config.toml
model = "self-supervised image encoder"
dataset = "single toy objects rendered from many sides on busy backdrops"
train_examples = 50862
image_size = 32
crop_scale_min = 0.2
horizontal_flip = true
translate = 0.12
color_jitter = 0.4
method = "simclr"
arch = "mlp"
layers = 6
norm = "layernorm"
norm_position = "pre"
activation = "relu"
mlp_ratio = 4
inner_norm = false
moe = "top_k"
drop_path = 0.1
num_experts = 8
moe_every = 2
expert_mlp_ratio = 0.25
experts_per_token = 1
shared_expert = false
width = 384
projector_hidden = 512
projector_out = 256
projector_hidden_layers = 2
temperature = 0.1
residual_init = "none"
optimizer = "soap"
beta2 = 0.999
lr = 0.0016
beta1 = 0.95
shampoo_beta = 0.999
eps = 1e-08
precondition_frequency = 32
max_precond_dim = 1536
one_sided = false
adamw_lr_other_params = 0.0013
grad_clip = 0.5
ema_decay = 0.995
steps = 14900
batch_size = 512
epochs = 150.0
lr_schedule = "step"
warmup_steps = 2980
weight_decay = 0.0
adamw_weight_decay_other_params = 0
Rows from block 2 of a small self-supervised image encoder, named by matrix and row number. Rows with one number belong to one neuron. Each number is 128 + 32 x the weight over its row's rms, rounded and kept within 0 to 255. All counts start at 0.
After each neuron's rows are labels from the 100 images, of 14848, where the neuron reaches its highest value: "responds to" is what is common among them. Only what is clearly more common there than usual is listed. The data: single toy objects rendered from many sides on busy backdrops. In brackets: how many of the 100.
# fc1: MLP up (model.blocks.2.mlp.fc1.weight, 1536x384), inputs 0-191
# fc2: MLP down (model.blocks.2.mlp.fc2.weight, 384x1536, transposed), outputs 0-191

fc1.540 [145 121 144 106 123  65  91 156 139 216 141 175 170 193 125 141 119 108 204 100 104 169 162 146 133 179 106  95 106  84 161 151 107 120 106 121 166 135 156 132 125 104 113 149 170 133 146  92 115  53  68 104 107 175 112 136 100 110 155 114 191 116 149 112 152 117 120 138 179 120 105 138 139 109 110 152 152  92 184 115 182 122 104 152  95 135  75 172 126 145  92  82 116 165  74 163  96 123  97 190 107  92 129 144 111 114 107  88 161 129 147 145 105 149  83 130  79  74 141 167 130  55 141 105 191 127 142 187 100 171 116 134 110 129 164 110 162  57 152  95 144  87 141 104 152 113  88 155 200 135 164 192 143  91 145  90  85 131 124 123 220 158  94 137  98  79 132 169 123 140 150 105 108 136  85 128 148 156 104 140 104 137 127 136 115 114 147 108 131 129 116 140]
fc2.540 [142 104  78 100 132 159 203 151 150 114 127 133 103 131 124 203 194 127 146 118 142  54 123 117 108 150  98 153 125 130 105 110 129 153  99 162 153 166 156 149 130 113 132 128  96 131 149 137 118 134  91  96 135  62 114  60 115 121 147 104  88 135 151  93 141 115 103 101 124 167 127 141 103 128 196  83  95 129  64 148  71 148 140 159 126 149 171  91 193  95 127 118 121  95 175 101  52 137 186  84 151 128 138 187  66 177 108 126 102 130 111 126 130 159 113 123 141 135 198 153 132 194  84 127 126  97 156 111 110  58 206 144 129 114 131 183 154 174 155 124 188 114 157  68 158 174 147 132 128 116 143  67 193 126  95 137 134 164  69 160 124 111 131 184 144 133 111 106 163 125 114 169 122 124 163 134 105 149 117 115  97 134 122 147 135 129 188 123 180 117 149 195]
responds to: from below (60)

fc1.553 [181  54 120 126  96 172  95 107  90 182 117 143  83 136 124 173 122 132 159 133 106 140 162 132 139 126 203  85  98  80  69 134 141 131 148 100 103 159 144 131  99  79 152 149 151 166 136 119 130 148 143 141  85  90 148 124 178 144 136 136 130 109 149 163  94 114  93 105 162 121 147  18 145 107 158  84 101  93 101 160  79 148  93 102 109 128 126 125  61  96  67 116 129 174  95 147 131  64  68 105 131  82 142 155 144 126  95 153 117 174 102 112 137 147 129 151 167 123 117  58 146 107 115 130 124 142 114 109 113 175 117 127 121 147 192 108 159 113  89  90  64 107 154  65 159 144 133 161  79 187 163 115 132 122 200 108  76 132 107  96 103 108  83 154 118 132  96 148 114 134 165 157 127 112  77 146  96 135 186 100 157  71 145  89  72  54 191 160 109  83 122  78]
fc2.553 [110 166 146 109 148  69 160 171  84 119 143 132 134 101 114 150 107 170  88  85 169  95 113 155 126  67 121 142 180 166 180 111 107 135 120 153 139  97 169 133 153 160 134 117 108 128 147 130 165 112 133  89 130 134  81 125  87  44 139 134 153 150 185 147 160 120 105 137 106 153 154 150  66 125  75 175 158  82 129 136 162  94 139 118  90  97 198  94 205 130 196 114 114 140 121 103 149 108 124 141  88 144 102 171 101 142 178  86  69 120 144 112 110 123 134 151 130  53 114 215  76 161 128 104 133 108 120 137 135 176 110 119 129  85  66  77  95 146 164 139 194  97 166 135 129  78 130 125  88 135 128  91  92 116 126  95 138 153 165 111 151 151 163 122 155 138 157 105 118 119 151 148 115 128 134 120 111 214  64 153 108 142 117 161  90 200  93  80 215 163 166 131]
responds to: purple (49); red (25)

fc1.240 [108 158 133 136 177 115 128 104 122 115 119 175  91 159 125  98  92 111 129  88 155 126  96 139 136 124 131 186 166 118 131 173 143 150 129 136  98 113  94 129 163  96  97 138 159 119 115  93  95 105 143 185  95  83  65 113 108 147  86 137 152 109  89  62 152 120 150  94  89 196 132 174 179 101 116 111 125 151 161 103 148 104 125 115 148 103 137 134 132 168 169 138 151 144 156 155  72 133 104 162 171 121 119 106 119 104 134 102 154  92 169 159  76 116 174 142 117 171  86  57 199 135 114 173 157 201 106 163 128  73 162 107  97 150 107  84 161 143 112 120 200 130  96 172 157 107 195 108 154 116 144 172 127  82 103 106 106 133 120 143 108 114 108 183 113 123 111 112 187 141 132 122 157 172 135 152 164  84 108 158  73 134 124 101 129 121  60  66 183 133 123 172]
fc2.240 [111 185 130 146 121 148 170 135 137 139 128 125 162 144 139 127 127  78 179 138  96 159 177  98 117  68  94  59 160 143 188  89 127 138 115 178 164 103 161 102 101 135 129 100 126 100 132 105 129 112 127  87 153 180 163 113  67  49 112 122 136 147 120 105 129 110 155 118 143 113 185 132  86 154  60 125 134 122 125  94 166 134  93 112 125 102 146 114 111 105  96 118 103 127  95 126 166 118 169 152 115 126  91 153 141 119 206 126  86 127  96 163 185 143 125 102  96  89 162 198  81 149  85  73 147 101 156 100 137 145  87 104 114 152 141 162  78 140 155 147 131 127 102 123 236 140  90 149  93  63 110 135 118 147 102 111 185 132  83 100 136 135 157  49 124 180 137 132 159 131 127 168  87 159 108 100 149 154 175  54 139 140 151 140 151 186 168  99  82  96 173 127]
responds to: white (28)

fc1.535 [ 53 138  89 108 118 126 165 159  85 117 141 136 141  96 129 164 117  82 118  75 181  84  81  94  46  77 186 105  97 143 158 165 124  73 135 122 112 133 161 137  96 164  98 164 150 138 140 113 149 144 137 100 153 115 129 125 122 153 177 111 136 109 122 152 145 199 119 137 121 128 175 149 127 112 112 128  90 206 106 135 139 137 108 110 153  96  94 116 131 130 132 160 137 115 103 104 123 144 114 177 200 127 127 149  95 107 105 126 131 206 122 102  96 101 189 107 160 154  80 125 145 135 141  67 131 125 134  48 123 175 146 122 155  84 141 127 160 136 139 182  58 171 127 195 132 117 122 137 144  78 174  80  74 162  77  87 107 170  92 131 113 178 155 140 129 165  67 115 116 123 111 156 107 112 109 161 120 133 107 143 122 104 147  63 153 140 102 133 104 148  75 106]
fc2.535 [153 104 138 170 130 103 115 159 113 128 102 159  73 142 107 122 137 165  88  99 161 155 170 177  93 134 109 161 180 111 134 126 115 118 117 188  97 129  82  98 111 135 140 128 173  81 122 104 127 139 150 162 178 118 122  99 111  97  48  79 143 168 103 133 155 169 139 184 136 130  83 142 168 114 205 118 182  88 136  98 174 131 166 162 125 110 141 142 115 144  71 136 132  83 154 110 172  90 190 130 152 111 113 183 139 122 138 131 111 148 172 255 162 185 129 139 103 102 152 110 121 126 178 153 163 184  90 150 123  91 131 124 118 179 131 134 121 139 139 105 145 104 115  91 128 117 137 146 133  94 111 117 134 148  97 147 153 150 142 105 157  46 138 106 102  80  86 100 102 193  99 166  44 151 101  63 130 132 104  64  74 146 133  93 152 101 131  99 142 124 123 147]
responds to: from below (65)

fc1.616 [116 141 142 160 145 122 100 163 106 118  93 107 136 155 124  96 110 139 123 104 165 148 150  59 118 108 179 112  87 141 120  97 137  80 178 122 154 117 121 127 111 152 164  95 142 156 138 146 109 103 159 118 155  95 133  99 140 132 155 120  80 147  98 108 168 153 151 129 121 150 114 169 199 115  68 108 158 115 151 139 106  92 114  86 180 111  96 155  76 127  98 166  91  84 107 183 138  92 139 111 186 123 124 105 109  76 113  91  80 141 180 143 102 163  95 103 128 200 130 108 118  92 129  76 101 159 169 156  54 207 174 114 140 155  88 132 116 162 166 159 109  84 132 117 203 140  85 147 176  94 112 125 115 127 160 160  95 163 106 105 157  75 190 166  71 126 126 163 173 151 136 117 176  86 125 162 153 131 100 118 113  94 120 147 149 166 103 129 108 124 121 150]
fc2.616 [142 119 105 165 138 159 136 126 147 130 154 144 116 122 176 111 168 126 126 207 141 140 101 207 108  76  84 154 118  89 154  99  94 145 137 138 168 118 151 146 108 110  99 134 126 142 161 101 141 109 175 103 110 147 112 126  80 111  76 179 115  98 156 129 220 137 140  88 183 110 161 103 100 155 111 158  61 148 139 176 153 124 147 158 131 127  81 120 205 113 192 131 111 165 154 174 140 132 110  71  97 168 152 131 122 160 108 190 107  55 132 139 145 116 170 150 161 139 117 171  99 121  87  93 154 125 116  80 178 141 145 120 131  81 119 115 189 169  87  98  89 144 128 117 141 154 160 109 173 119 196 162  80  99 116  99 148  85 157 145  93 144  61  99 186 169 127 106 119 138 122 166  78 145 116 111 109 122 140 185 150 156 144 124 125 169 121 140 153  74 135 130]
responds to: orange (28); yellow (26)

fc1.36 [132  97 171 151 155  96  89 130 151 148 159 157 129 108 124 162 108 131  88 135  61 120 121 143 114 102 120  96 119  96  94 152 128 129 121 120  61 134 183 120 106 184 158 122 126 161 108  72 108 165  97 112 115 128  99  91 106  98 109 140 139 153 132 135 128  56 136 123 113  91 132 115 108 159 127 117 145  88  96 104  75 108 108  39 128 152 109  92 134  86 128 171 209 148 180 122 143 138  82 128 148 165 115 178 109 144 137 100  87 121 113 113 138 124  82 173 110 186 117 186 119  86 132 131 122 131 107 145  66 136 150  98 147 182 167 149  94 162 152  81 144  92 144 200 129 178 120  92  61 160 198 121 156 133 126 130 107 197  82 120  60 154 147 159 134 127 129 123 138 154 124 153 107 126 114 132 149  61 136  84 114 171  96  97 119 110 121 108 107 171 121 107]
fc2.36 [140 158 193 107 151 213 175  99 128 170 115 108 168  85 149  97 109 142 171 161 117 145 121 113 183  72 103 122 104 116 158 138 131  68 145 125 183  57 122 149 134 137 162 132 136 110 168 143 103  99 129 191 100  75 167 138 166 118 129  94 125 104 153 108  96 141 120 104 152 144 149 147 153  55 122 158 101 130 143 132 144 119 110 143  78  67 104 142 123 117 115 103 134 110  54 126 197  70 153 184 122 108 179  84 123  71 139 127 150 110  91 118 108 129  96  19 102  78 104  35 114 153 157  79 112 140 154 157 111  96  86  91 128  98  92 112 143 116  95 161  66 131 133  50 143 103 110 121 211 134 118 124 102  86 153 102 184 116 102  72 131 108 156 167 129 166 115 126 128  77  70  95 195  91 119  79 139  99 163 100 109  86 106 162 141 168  96 134 127  76 156 124]
responds to: white (26)

fc1.525 [160 162 120 152 141 177 155 125 131  79 172 182 170 173 157 151 166  90 111 107  50 162 163 138 119 137  99 111 124  78 170  68  88 134 125 118 203 119 120 190 123  79 162 165 149 118 113 104 151 177 136 122 163 156 120 131  89 127  86  68  50 136 145 114 106  60 173 124  90  79 148 124 100 134 115  75  84 134 101 112 117 193 132 166 156 142 131  99 114 123 109 142 126 122 175 144  86 165 185  87 161 134  96 100 124 117 130 138 119 121 140 135  68  84 153 135 159 106 155 125  67 109 159 143 139  77 126 103  61 137  97 106 146 134 155 118  94 135 128 141 160 153  82 176  66 118 158 119 123 179  91 121 211 135 122  86 132 129 111 101 117  86 148 127 147 160 187 131 125 135  43 132 126 168 112 106 142 136 194 153  42 150 150  84 143 111 105  91 101 143 206 121]
fc2.525 [107 112  87  82 153  79 174 155 146 172  98 124 127 136 149 135 109 136 184 153 187 108 120 131 110 148 117 122 126 140  64  91 152 125 122 110 106 173 154  97 152 144 135  97  68 136 155  74 194  96 124 133  86 140 149 167 143  93 159 149 184 121 124 124 148 166 103 111  69 128 173 106  81 188 117 138 151 153 129 141 121  60 109 176 128 173 162 196 139 118  76 154 130 117 112 101 159 110  97 114 143 171 113 104  90 107 185  45 107 110 149 109 172 131 126 175 111 127 100 102  37 120 152 145 158 162 122 129 145 169 103 113 123 144 161 132 155 165 157  92  96  68 169 102 165 140 146 125 154  60 151 166  79  80 150  88 189 139 122 178  99 174 148 150 118  62 111  82 119 172 160  77  97  69 129 135 155 136 143 111 141 137 103 214  37 197 146 136 144 132 122 142]
responds to: green (41); yellow (37)

fc1.383 [126 128 161 146 150  79 134 145 190 106  87 150 152 151 129 175 122 172 112 159 133  94 144 129 156 161 108 117 112 148 136  73 140  90 193  87 119  71 193 137  82 151 105 145 174 138 160 105 175 122  93 181 109 121  98 174  90 144 149 166 129  89  77  67 174 181 130 114 126 157 178  67  71 134 151 100 116 159 130 150 148 103 189 141 113  65 134 106 123 148  74 136 152  99  96 102  94 117 132 130 115 103 156 114 139  70 131 111 109 183 135 113 148  83 103 155 135 164 173 182 109 138 116 132 134 106 122 141 130 189 154 149 120 140 142 186 172 111 117 125 125 160 137 204 153 124 165 102 150 126 175 122  89 122 173 109 176 101 132  96 104 117 161 142 148 187 117 121 130 171 155  89 124 107 107  82 111 152  40 123  78  61  81 118 149  81 200 131 133 134 111 165]
fc2.383 [126 182 122 144  75 137 135 140  93 150 115 133  87 186 144  90 145 125 155 126 119 104 104  89 148 112 141 115 131 139  99 192 101 135 156 181 106 133 139 115 196 109 112 125 163 103  70 164  40 120 127 127 182 102 122 135 135 158 130  94 134 101 106 124  65 175 102 121 142  70 150 158 138 172 114 125 154 165  92 136 124 143 117 175  95 146 118  82 152 165 186 109 129 143 187 148 119 127 163 133  92 123  92 130 113 126 144 141 142 109 149 104  90 128 159 129 128 139 121  32 136 100 152 193 121 184 154 132 139 109  86  95 100  79 192 160 118 175 124 143 169 130  87  57  64 112 143 120 102 110  65  98 137  97 126 112 114 142 112  86 158 147 113 149  83  70 164 105 120 174  96 151  62 135 118 136 140 111 103 120 166 177 102 131 121 245 163 135 161  90 118  53]
responds to: orange (25)

fc1.358 [135 127 101 130 114 166  88 136 150  95 107 189 175 112 135 140 144 208  86 106  57  81 130 138  85 117 134 137  81 113 130 151  88 111 139 108 185  65 146 156 134  91  72  80 161 141 109 182 152 107  85 127 150 122 136 132 161 106 115 146 110 144  96 111  95 157 117 117 150 128 118 164  85 113 144  96 123  93 115  89 143 166 155 184 173 134  69 139 106  93  89 149 130 157  51 127  93 127 190  96 107 109 112 146 109  94 134 113 153  90 112 163 115  97 133 159 154 103 159  87 126 133 155  98  55 136  61 131 143 134 121 120 168 163  99 109 160 114 138 110 118 124 111 212 109 135  91  88 200  84 120 146 142 106 181 109  98  55 119  95 129 157 137 102  99 109 157  29 162 127 135 115  95 171  92 118  76 127 126 159 124 148  97 185 120  66 114 176 103 156  79 139]
fc2.358 [116  85 121 131 121 129 116 156 103 134 141  66 119 132  99 156 140 102  75 133 143 116 101 113 139  73 135 148 156 165  57 152 153 115 121 143 161 187  63  80 116  88  68 124 135 116 162 161  95  93  49 179 101 113  84 116  68 145  47  88 128 120 137 119 118 150 126 136 123 126 169  72 127 156 115 150 142 139 135 174 166 132 147 147 100 142 167 111 145 118 125 157  83  68  96  87 133 109 108  99 138 128 129  91 112 136 166  92 147  99 169  97  51 146 133 134 152  77  92 181 129 119  80 123 179 111  98 130 194 123  98 111 122 144 131 113 170 135  98 111 151  85 200 105 140 104 177 145 135 206  81 100 119  81  63 141 109 107 148 159 118 164 106 156 125 158 135 159 132  88  73 162  87 113 130 145  67 131 138  88 119 103 123 100 113 175 108 128 136 125 114 100]
responds to: green (41); teal (34)

fc1.332 [156  81 116 163  95 124 168 136  97 155  98 160  76 143  92  84 153 118 127 108 130 139 126 137 117 130 108 120 111 148 133 138 126  97  46 168 130  77 132 165 118 112 136 124 162 108 116 142 182 110  73 138 109 123  84 171 155 170 120 112 111 130 203 118 134 108 141 127  94 145  88 139 149 212 162 115 153 136 174 142 141  88  98 149  77  59 100 121 101 142 124 132 161 136 116 144 121 125 174 157  86 168  94 136 157 124 128 140 102 146 134  99 147 115 130  68  85 134  96 162 147 156 114 186 110 124 135 104 106  96 109 158  81 139  96 162 109 141  94 184 105 166 143 150 128 162 188 160 120  90 125 190 142 123 115 122 114 134 128 149 148 141  82  87 107 159 125  89 113 179 129 118 149 217 119 104 134 107 136 177 115 102  80 130 122 147 220 154 138  94 111 192]
fc2.332 [ 99 119 152  86  84 114 122 145 155  79 139 108 215  93 157 115  81 171 136 175 112 125 167 107 129  59 157 121 128 128  90 114 166  83 171 148 108 153 164 111 144 146 118 137 120 138 194 170  92 167 151  57  83 143 124  93 128 147 100 134 189  81  97 126 100  97 113 188 137  97 156 104  88 102 101 175 141 185 109 116  93 165 165 152 163 156 152 122 145 146 152 136 122 144 153 174  82 151 122 131 193 118 115 100  86 119 139  64 135  96 140 222  88 121 137 148 157 117 131  72  83 130 125 115  99 126 132 120  82 110 197 143 151 118 131 122 146 135 193 124 132 131 135 143 119  48 159 116 124 147 118 125 136 131 172 137 152 122 110 140 151  90 172 135 147 129 172 157 124  40 142 142  93  85  93 117 159 107 131  96 149 163 152  94 145 141 100 133 101 158 164 127]
responds to: white (31)

fc1.244 [100 148 148  99 114  99 127 138  86 142 147 120 142 170 125 105 142 201 116 114 154 138 145 108 104 105  93 168 173 171 111 120 133 131 193 127 198 169 135 119 124 125 146 159 101  99 129  80 133 175 117 142 198 103 138 130 131 123 136  99 140 147 125 134 110 132 188 155 117 108 130 189  69 192 123 144 163  65 154 111 168  98 111 129  74 127 128 150 167  79 182 139 104  79 128 179  73  66  90  94  99 120 142 115 154 129  93 171 163 117  99 113 142 110 120 163 109 124 171 147 136 138 159 135 130 190 138 129  61 161 119 131 163  79 130 160 138  60 142  83 130  51 139  71 115 152 113 141 149 154 115 125 119 153  90 136  77 113 152 182 179 129 169 130  57 182 111 167 119 127  99 118 169 107 114 147 155  96 146 131 148 140 103 138  76 126 118 116 113 135 101 118]
fc2.244 [109 106 117 133  75 155 117 112  95  76 141 145 134 128  77 132 105 108 131 145  39  83 113 192 153 109 163 115  65 106 128 200  69 145  82  91 104 125  61 151  95 134 145 161 150 100 125 154  93  89 124 114 162 147 120 165  96 130 112 130 138  97 118 147  82 133 146 171 151 153 150  79 193  68 156  62 163 136 119  69 171 181  90 126 162 123 111 115 163 142 115 114 117 187  84 108 147 168 175 216 134 131 134 109 144  97 169 167  94 153 138 163 106 157 133 117 143 139 120 109 169 126 107  91  59 121 102 154 104 138  84 145 119 136  55 104  90 118 175 163 118 155 200 153 159 183  99 123  89  87 107  87 135 106 128 101 169 160 155 140 117 123 111 102 134 116 131 100 117  95 145 158  96 148 140  97 132 112  73 154 122 185 193  81 171 157  85  95 124 109  77  98]
responds to: white (28)

fc1.404 [107  85 130 157 103 128 135 107  97  87  72 162  92 112 168  84 118 140  71  73 135 127 114 185 193 171 112 155 134 146 117 170 114 142 108 213 172  63 120 180 144 149  93 134 132 140  82 160 111 129 179 122 105 107 144 126 119 142 167 108 125  69 159  84 137 158 143 112 144 115 108 120 173 146 106  52  15 151 125 170 155 126 121 106 141  96 182  69 124 179  92 103 103 113 135 163 115 129 149 101 147 118  62 118  79  33 117  94 147 134  75 138 133 148 150 113 193  78 137 127 150  92 116 175 145 164 143 103  72 113 126  94 132 150 102 153 159 117 102 168 125  85 107  99 110 110 141 143 165 169  35 115 168 131  87 151 168 120 157 150 108 162 141 141 154  96 153 141 117 100 145  89 123 122 178  98  82 154 100 119  67  56  86 154  80 157 135 146  59 121 130 141]
fc2.404 [181 196 128  92 130 156  97  64 137 141 115 123 113 104 144 140 146 122 171 136 107 121 162  77 106 148 128 118  59 138  78 107 121 130 131  44 138 155 100  80 113 101 165 159 166 108 151  87 131 151 124 128 142 155 107 100 119  76 114 106  29 152  88 171 101 118 142 128 115 188 132 134  88 170 141 146 185  68 110 108 134 101 156 126  93 147  83 102 194 143 200  95 107 163 114 161  92 126 176 121  96 146 168 121 155 140 178 154 102 123 108 114 141  77  72 176 116 153 125 152 135  87 110 102 124 116  95 125 166 177 120 177 100  85 163 148 121 150 160 152 101 158 117 158 156 143 115  95 101 132 115  86 118 157 102 115 102 145 146 131 114 129 164 175 168 130 115 141  87 122  93 127 161  77 129 111 103  92 183 163 142  85 130 138 162  62  85 167 157 113 102 105]
responds to: dumbbell (25)

fc1.538 [135 102 163 159 146 114  69  94  34 119 147 105 131  70 150 111  87 110 121  85 131 141 129 128 133 128 114 145 131 182 114 121 119 124 130 156 135 113 177 134 101 115 170  76 112 126  67 114 215 119  86 167 157 135  90 126  83 156 129 161 101 164 176  78 183 101  97 122 147 160 183 127  85 194 114  92 124  71 135  95 124  57  92 199 112  91  78 164 124  97 151 152 167 107 147  97  58  95 133 101 113 125 129 171 126 102 100 138 123  85 167 143 128 104 107 139  81  51 175 152 145 147 122  86 157 143 138  71 116 139 115  78 113 178 109 114 141 153 127 147 128 159 170 159 155 195 181 101 140  21 116 148 128  71 187 148 114 104 133  79 148 161 107 163 107 117 190 152 148 166 105  60  97 121 133 102 131 119 115 122 155 120 124  82 174 135 167 180 108 121 167 144]
fc2.538 [ 76  92 184 142 155 149 146 135 135 209 121 142 176 176 132 125  99 154  74 124 165 130  92  58 124 154 120 135 103 112  89  83  82  97 136 122 106 166 117 150 133 142 148 158 104  83 174 132  95 143 137 129  98 130 131 145 143 148 148 137 221 119 133 167 121 153 105  89 159 141  91 148 166 124 145 170 135 159 111 161  89 121 151 149 115 172 117 108 110 220 138 133 156 158  70 145  99 128 167 125 148  74 160 145 107 125  98 107 110 127 138 145  90 125 177 108 159 123 113 101 169  39 106 178 127 148  79 190  68 150 155  90 125 133 105  88 141 144 164 133 174  71 134  82 111 111  71 129 134 141  68 121 101 117  55 108 116 134 146 154 139 116 162 131 101  85  98 143 130 199 152 121 110 127  70 134  91 124 167 154 143  80 151 134 159 109  99 115 117 107  84 164]
responds to: green (25)

fc1.400 [145  99  64  76 153  88 165 162 100 140 117  94 155 107 170  70 131 180  91 110  51 149  93 182 136 102 138 135 145 165 201 142 138 100 150 101 179 146  95 140 106 115 118 178 179  87 192 151 101 137 172  96 106 109 141 145 134 147 125 156 124 194 111 116  60 120 164 110 153 125 113 172 154  75 137 118 135 148 160 157 163 134  92 146  93  85 116 127  87 127 151 169 133 127 103  88  97 146 135 140 166 143 144 126 173 110  83 125 167 153  87 108  54 163  87 131 129 105  97 184 146 166 143 112 119 119 166 143 150 103  98  92  71 111 166 142 160 138 169 127 161 122 138  76 207 136 110  99 179 157 116 145 146 176 174  88 107 125 147 144 175  59 109  71 140 138 161 146  94 166  84 134 165  47 140 142 112 103 104 104 119  93 109 144 150 123 153  95  73 168 154 157]
fc2.400 [165 129 187 158 107 142  97  63 137  90 133 124 113 121 204 167  86 133 120  98 109 135 125 100  99 112 100  90 148 132  39 138 103 168  95 137 134 104 144 160 163 138 150 132  93 123  56 139 191 144 154 142 126 135  96 109 108 139 154 134 118 143 144 139 119 187  94 160 154 163 134  81 123 193 151 106 112  85  24 165 149 120 108  91  88 124 193 124 166 169 152 128 150 123 156 166 166 155 120 133 122 125 129 174 103  92 193 191 100  75  89 141 224 137 151 175 148 149 163  89 109 110 135 113  93 113  63 173 128 192 113 137  95 181 109 128 161 107  89 136 129  67 122 185  85 109 136 105  78 117 118 146 103  92 148 160 174  71 160 131  96 182 122 155 100 111 153 140 177 152 146 189 175 103 146 194 179  93 161 161 165 134 135 112 151  98 103 101 125 140 137  96]
responds to: white (31)

fc1.697 [143 118 149  98 165 194 179 140 163 142  96 132 135  98 190 139 115 170 127 134 133  85 101 138 129  67 139  61 147 140 109 105 170 167 149 186 144  67 128 129 127 191  93  82 131  71  95  96  89 101  82 168  79 132 140 116 167 161 128 100 159 136 135  84 138 153 129 163 168 150 193 141 125 135 116 122 130  52  87 129 141  75 110  96 109  97  99 211 109 117 105 124 131 127 107  83 100 131 142 107 151 129 115 133 215 131 102 148 156 142 111 117 114  99 137 135 126 111 206 173 129 112 166 115 120 125 120 122  95 147 177  93 185 165 167  88 108 137 110 116 130 110 166 126 123 142 100  80 141 105  82 177  73 141 142 129 154  79 125 147 123 111 125 142 146 118 186 156 146 125 154 116 129 136  21 118 108 105  62  77  83 146 130 119  78 139 121 100 114 175  57 112]
fc2.697 [ 61 138  97 128 137 165  98 114 127  96 172 197 136 127 124 109 113  85 114 184 128 143 136  92 127 159 119 184 157 158 116 174 148  91 150 143  65 117 128 141 141  72 117  75  68 174 136 174 177 132 101 112 160 153 114 102  29 160 165  84  83  78 123 180 155 177 114 141 177  94  74 157 101 124 141 131  80 179 126 109 102 132 133 137 130 132 133 150  70 113 123  99 152 135 113 169 119 124  95  84 127 121 152  95  98 119 156 140 121  85 189 109 112 105 144 145 128 106 110 101 131 133  77  78 111 118 171 139 137 131 147 149 116 136  77 193 148 146 136 143 102  44 121  73 121 109  65 138 138 118 148 142 135  98 149 107 131 123 144 130   7 127 136 137 160 137 130 119 166 152 132 165 124 110 117 145 124  96 179 183 123 124  82 160 172  92 109 169 115  76 193 123]
responds to: green (36); teal (35)

fc1.440 [152 129 154 103  75 106 137  95 118  91 135 114  95  72 162 118 121 189 157  72 181 113  92  86 144 125 127 105  96 101 107 116 146 123 110 181 121 107 121 138  78  84 127 142 114  87  80 157 160 116 153  90 150  82 131  72 182 107 149 133 117  64 156 140 142  91 175 150  99 156 128 203 143 117 139  97 149 133 101 152 150 112 141  90 102  57 107 177 129 110 109  98  98 134 166  75 127 107  95 143  99 119 167 155 121 120 107  76 109 121 156 127 153 152 153  80 148 175 127 150 109 167  96 110 147 121 151 112 140 153 171 132 134 177 139  91 137 107 127 142 129 113  73 119 142  97 131 167 154 156 160 173  82 131 110 156 122 183 127 155  88 139 110 147 138 141  99 122 152 122 176 108 148 148  94 140 162 111 125 124 145  99 150  98 102 117 111 208 105 135  91 101]
fc2.440 [ 90 148 117 121 125  93  93 120 182 164  89 138 121 157 111 125  95 144 126 146 103 149 107 153 145  68  86  76 108 114  60  91 121  90 149  98  65 220 122  59 170 122 129 144 113 153  93 114 101 106 154 127 131 158 161 175  98 121 101 107 126 173  95 122 144 116 128  77 126 155 153  95 137 137 100 157 113 126 156 135 107 140  87 152 147 203  93 163 103 113 120 102 160 114 153 141 117 174 128 133 136 124 118 104 117 159 133 120  91 166 141  98 124 122 134 164 100 146 108  68 118  83 128 143 117 147 140 143 128 128  67 125 113 187 112 125 200 111 185 117 149  63 137  96 109 135 186 180 129 136 146 140 101  70 141 169 130 182 101 133  83 150 166 130 132  78  63 123 157 124 131 148  88 104 154 134 139  66 115 157 140 166  78 130 136 155 140  65 183 189 134 133]
responds to: purple (70)

fc1.597 [122  91  73 135  78 134 114 123  89 152 182 108 102 120 128  93 138  99  78 123 149 170 136  87  76 135 162 112 124 123 125 110  94 154 163 168  90 152 103 139  84 112 129 110 114 150 115 206 127 147 124 179 164 134 169 100 157 174 128 114 109 127  94 150 106 116  99 141 111 122 151 161 143 170 164 142 154 139 134 140 113 169  96 121 109 138 152 107 130 127 176 236 165 145 143 142 123 126 101 127 163  74 147 119 144 110 145 154  47 156  94  86 124 181  98 108 125  83 124 139  90 162 148  88 163 158  93 162 127 131 168 167 111 154 165 124 102 161 163 134 111 116 214 155 137 145 144 123  71 144 110  89  82 155 156 128  75  72 152 166  82  90  82 133  67 145 194 125 194  62 172  73  74 146 147 124 167 140  98 169 105 100  95 142  78  92 205 167  99 110 149 122]
fc2.597 [177 132 190 160 154  60 124 109 191 115 127 149 137 203 102 138 127 196 150 115 112  89 138 140 142  83 117 135 179 175  78 109 139 144  89 118  76 117 113 105 155 135 128 187 150 138  99 105 160 120 125 109 141  94 127 167 148  58 124 142 186 177 191 110 156 108 124  97 106 143  87  43 111 118 163 165  95  96 119 161 117  60 150 137 174  97  96 144  59 144 124  70 136 113 153 134 135 129  79 125 122 161 112 125 104 155 132 113 146 112 150  89 152  87 138 154 166 160 129 150 148 132  99 120 115 130 168 135 182 164 116  85 153 122 122 133 160  89 138 128 154 157  97 116  71  97 122 165 187 116 102 187 154  76 103 146  95 206 130 136 149 165 118 119 161  81 153 108  94 151  90 110 173  95 115 176 140 109 160  97 137 119 102 128 132 111  52  47 117 157 152 143]
responds to: purple (38)